config.toml
model = "masked spectrogram model"
dataset = "babble in 24 made-up languages, each with its own sounds, syllables and stress or tones, from a formant synthesiser"
train_examples = 39062
n_mels = 64
hop_length = 160
input = "log_mel"
win_length = 512
method = "simmim"
mask_ratio = 0.75
loss = "l1"
arch = "convnext"
isotropic = false
norm = "layernorm"
activation = "swiglu"
mlp_ratio = 4
inner_norm = false
moe = "top_k"
num_experts = 32
moe_every = 2
expert_mlp_ratio = 0.25
experts_per_token = 2
shared_expert = true
patch_size = [4, 4]
conv_stem = false
depths = [7, 7]
widths = [48, 96]
kernel_size = 3
residual_init = "zero_last"
optimizer = "soap"
beta2 = 0.95
lr = 0.0039
beta1 = 0.9
shampoo_beta = 0.95
eps = 1e-08
precondition_frequency = 20
max_precond_dim = 1024
one_sided = false
adamw_lr_other_params = 0.0012
l1_shrink = 0.03
cautious_weight_decay = true
steps = 23000
batch_size = 128
epochs = 75.4
lr_schedule = "cosine"
final_lr_fraction = 0
warmup_steps = 2300
weight_decay = 0.09
adamw_weight_decay_other_params = 0.01
Rows from expert 28 of block 9, named by matrix and row number. Rows with one number belong to one neuron. Each number is 200 + 20 x the weight over the matrix's rms, rounded and kept within 0 to 999. All counts start at 0.
# gate: expert gate (model.blocks.9.mlp.gate, 32x16x96), inputs 0-31
# up: expert up (model.blocks.9.mlp.up, 32x16x96), inputs 0-31
# down: expert down (model.blocks.9.mlp.down, 32x96x16, transposed), outputs 0-31
gate.3,214,267,200,163,202,102,197,200,200,199,200,200,199,202,201,161,200,214,202,196,200,199,200,201,200,201,200,200,201,200,198,198
up.3,205,229,200,200,208,336,199,188,199,209,199,200,200,192,189,194,195,202,199,200,93,199,200,201,200,200,201,200,200,199,201,226
down.3,200,171,199,196,200,381,199,200,217,199,199,200,200,222,199,175,203,199,209,196,201,200,224,215,203,232,244,200,200,202,199,201
gate.4,198,151,201,200,201,202,200,195,206,200,200,200,201,201,200,192,184,199,200,200,199,224,200,199,194,200,194,200,201,195,190,144
up.4,200,172,201,192,181,202,200,197,211,200,200,200,202,201,200,195,172,199,199,200,200,220,201,200,189,200,197,199,201,179,195,196
down.4,193,200,247,199,201,200,200,200,200,209,103,200,232,192,207,199,199,202,200,201,197,210,202,200,200,199,202,200,200,187,192,199
gate.5,202,199,203,197,240,193,199,200,198,200,199,200,201,203,200,208,206,198,200,297,199,201,187,200,200,199,185,200,210,200,201,200
up.5,200,199,197,164,201,211,225,200,202,202,200,202,203,198,224,215,200,200,200,225,180,215,200,200,200,200,198,197,200,200,199,200
down.5,214,200,200,200,201,200,201,200,200,202,200,199,176,200,199,212,200,199,200,197,245,196,204,200,202,205,210,203,200,200,201,200
gate.6,200,200,198,200,202,207,236,202,201,201,200,201,201,205,206,201,200,201,200,195,229,200,199,207,202,201,200,224,200,200,205,200
up.6,200,200,199,216,191,200,201,200,201,198,201,198,197,200,178,208,198,200,197,133,203,192,200,197,258,202,196,201,199,200,195,178
down.6,179,227,200,198,238,147,203,200,200,187,193,232,203,206,199,201,199,200,200,199,200,200,198,204,214,199,198,220,201,197,200,206
gate.7,199,298,199,183,200,201,200,197,201,200,200,200,201,214,200,198,200,202,196,200,166,201,199,204,200,199,202,195,199,200,200,201
up.7,196,91,173,201,200,198,200,200,200,198,202,203,200,198,209,204,200,200,200,196,228,200,250,200,194,200,200,200,201,200,197,198
down.7,189,187,200,201,225,209,200,201,201,235,195,185,196,138,200,197,200,199,174,197,200,199,200,201,197,203,187,238,180,200,226,200
gate.8,200,200,194,200,199,202,190,200,200,199,217,195,200,196,199,157,200,209,200,191,198,202,255,202,206,201,200,194,200,250,211,201
up.8,197,200,217,108,324,194,200,200,199,211,195,200,200,200,250,240,230,198,187,212,171,191,143,250,201,198,202,187,200,183,189,200
down.8,199,252,200,200,185,172,214,197,200,198,201,199,200,201,202,200,200,197,200,197,210,201,200,200,197,190,200,224,208,194,200,199
gate.9,200,196,195,200,201,209,207,200,207,200,118,199,201,200,200,199,201,202,200,200,200,188,225,206,186,196,201,201,200,199,186,0
up.9,195,191,202,200,191,208,201,200,200,201,301,206,203,200,200,209,199,203,196,190,250,214,258,201,200,200,194,200,200,197,203,128
down.9,199,198,193,184,200,183,200,175,191,206,154,200,196,209,198,200,225,200,200,200,197,183,242,224,200,155,217,195,200,240,201,235
gate.10,174,216,202,200,203,199,200,199,203,165,200,200,213,195,200,203,271,200,206,199,200,198,198,199,201,200,200,200,223,201,200,200
up.10,200,203,198,200,214,200,212,210,200,200,196,193,200,280,205,122,220,202,200,203,201,200,212,202,203,201,202,201,177,199,168,204
down.10,198,262,200,207,207,95,198,202,201,252,193,202,165,258,200,185,147,204,206,200,201,198,204,205,200,201,208,199,200,183,194,212
gate.11,200,200,201,200,210,162,198,200,199,189,207,200,200,200,200,200,200,202,200,201,189,197,200,199,277,200,199,200,201,198,200,199
up.11,200,175,200,209,200,166,147,199,201,186,202,200,200,158,201,201,201,204,200,200,307,201,198,193,201,191,191,199,199,201,200,186
down.11,200,201,210,220,193,162,204,200,199,210,200,199,200,193,212,192,236,208,197,213,200,200,197,199,198,201,203,193,204,200,196,216
gate.12,200,209,200,200,200,181,180,210,197,200,195,200,200,201,185,197,195,197,207,200,202,205,234,195,206,200,202,200,200,216,202,200
up.12,235,200,201,201,200,199,199,205,195,200,200,200,200,201,197,199,200,199,201,147,200,200,216,201,218,200,200,164,199,212,200,200
down.12,242,291,200,196,203,200,196,197,200,197,195,205,200,205,188,203,202,201,191,196,185,193,214,190,200,196,240,201,358,151,194,200
gate.13,200,198,200,191,201,200,228,192,200,248,199,200,200,190,204,200,200,200,200,200,194,201,206,194,202,200,200,200,200,200,201,199
up.13,200,199,200,190,192,195,267,194,199,267,200,200,200,182,200,209,178,200,200,201,201,230,207,167,196,202,200,206,199,197,201,200
down.13,203,195,200,201,200,219,200,200,212,198,200,182,195,201,181,195,215,200,200,197,199,200,209,200,202,200,229,195,200,219,199,200
gate.14,201,200,175,196,200,190,202,204,199,201,204,200,200,201,197,186,200,191,201,199,200,174,204,186,201,200,200,207,198,200,201,200
up.14,199,200,194,198,200,197,200,206,200,201,200,201,200,200,141,187,199,188,188,74,200,169,197,200,202,193,200,219,197,200,205,201
down.14,199,182,203,298,173,203,192,204,197,217,200,198,199,237,202,237,167,188,201,201,211,200,200,198,202,197,200,200,228,187,200,200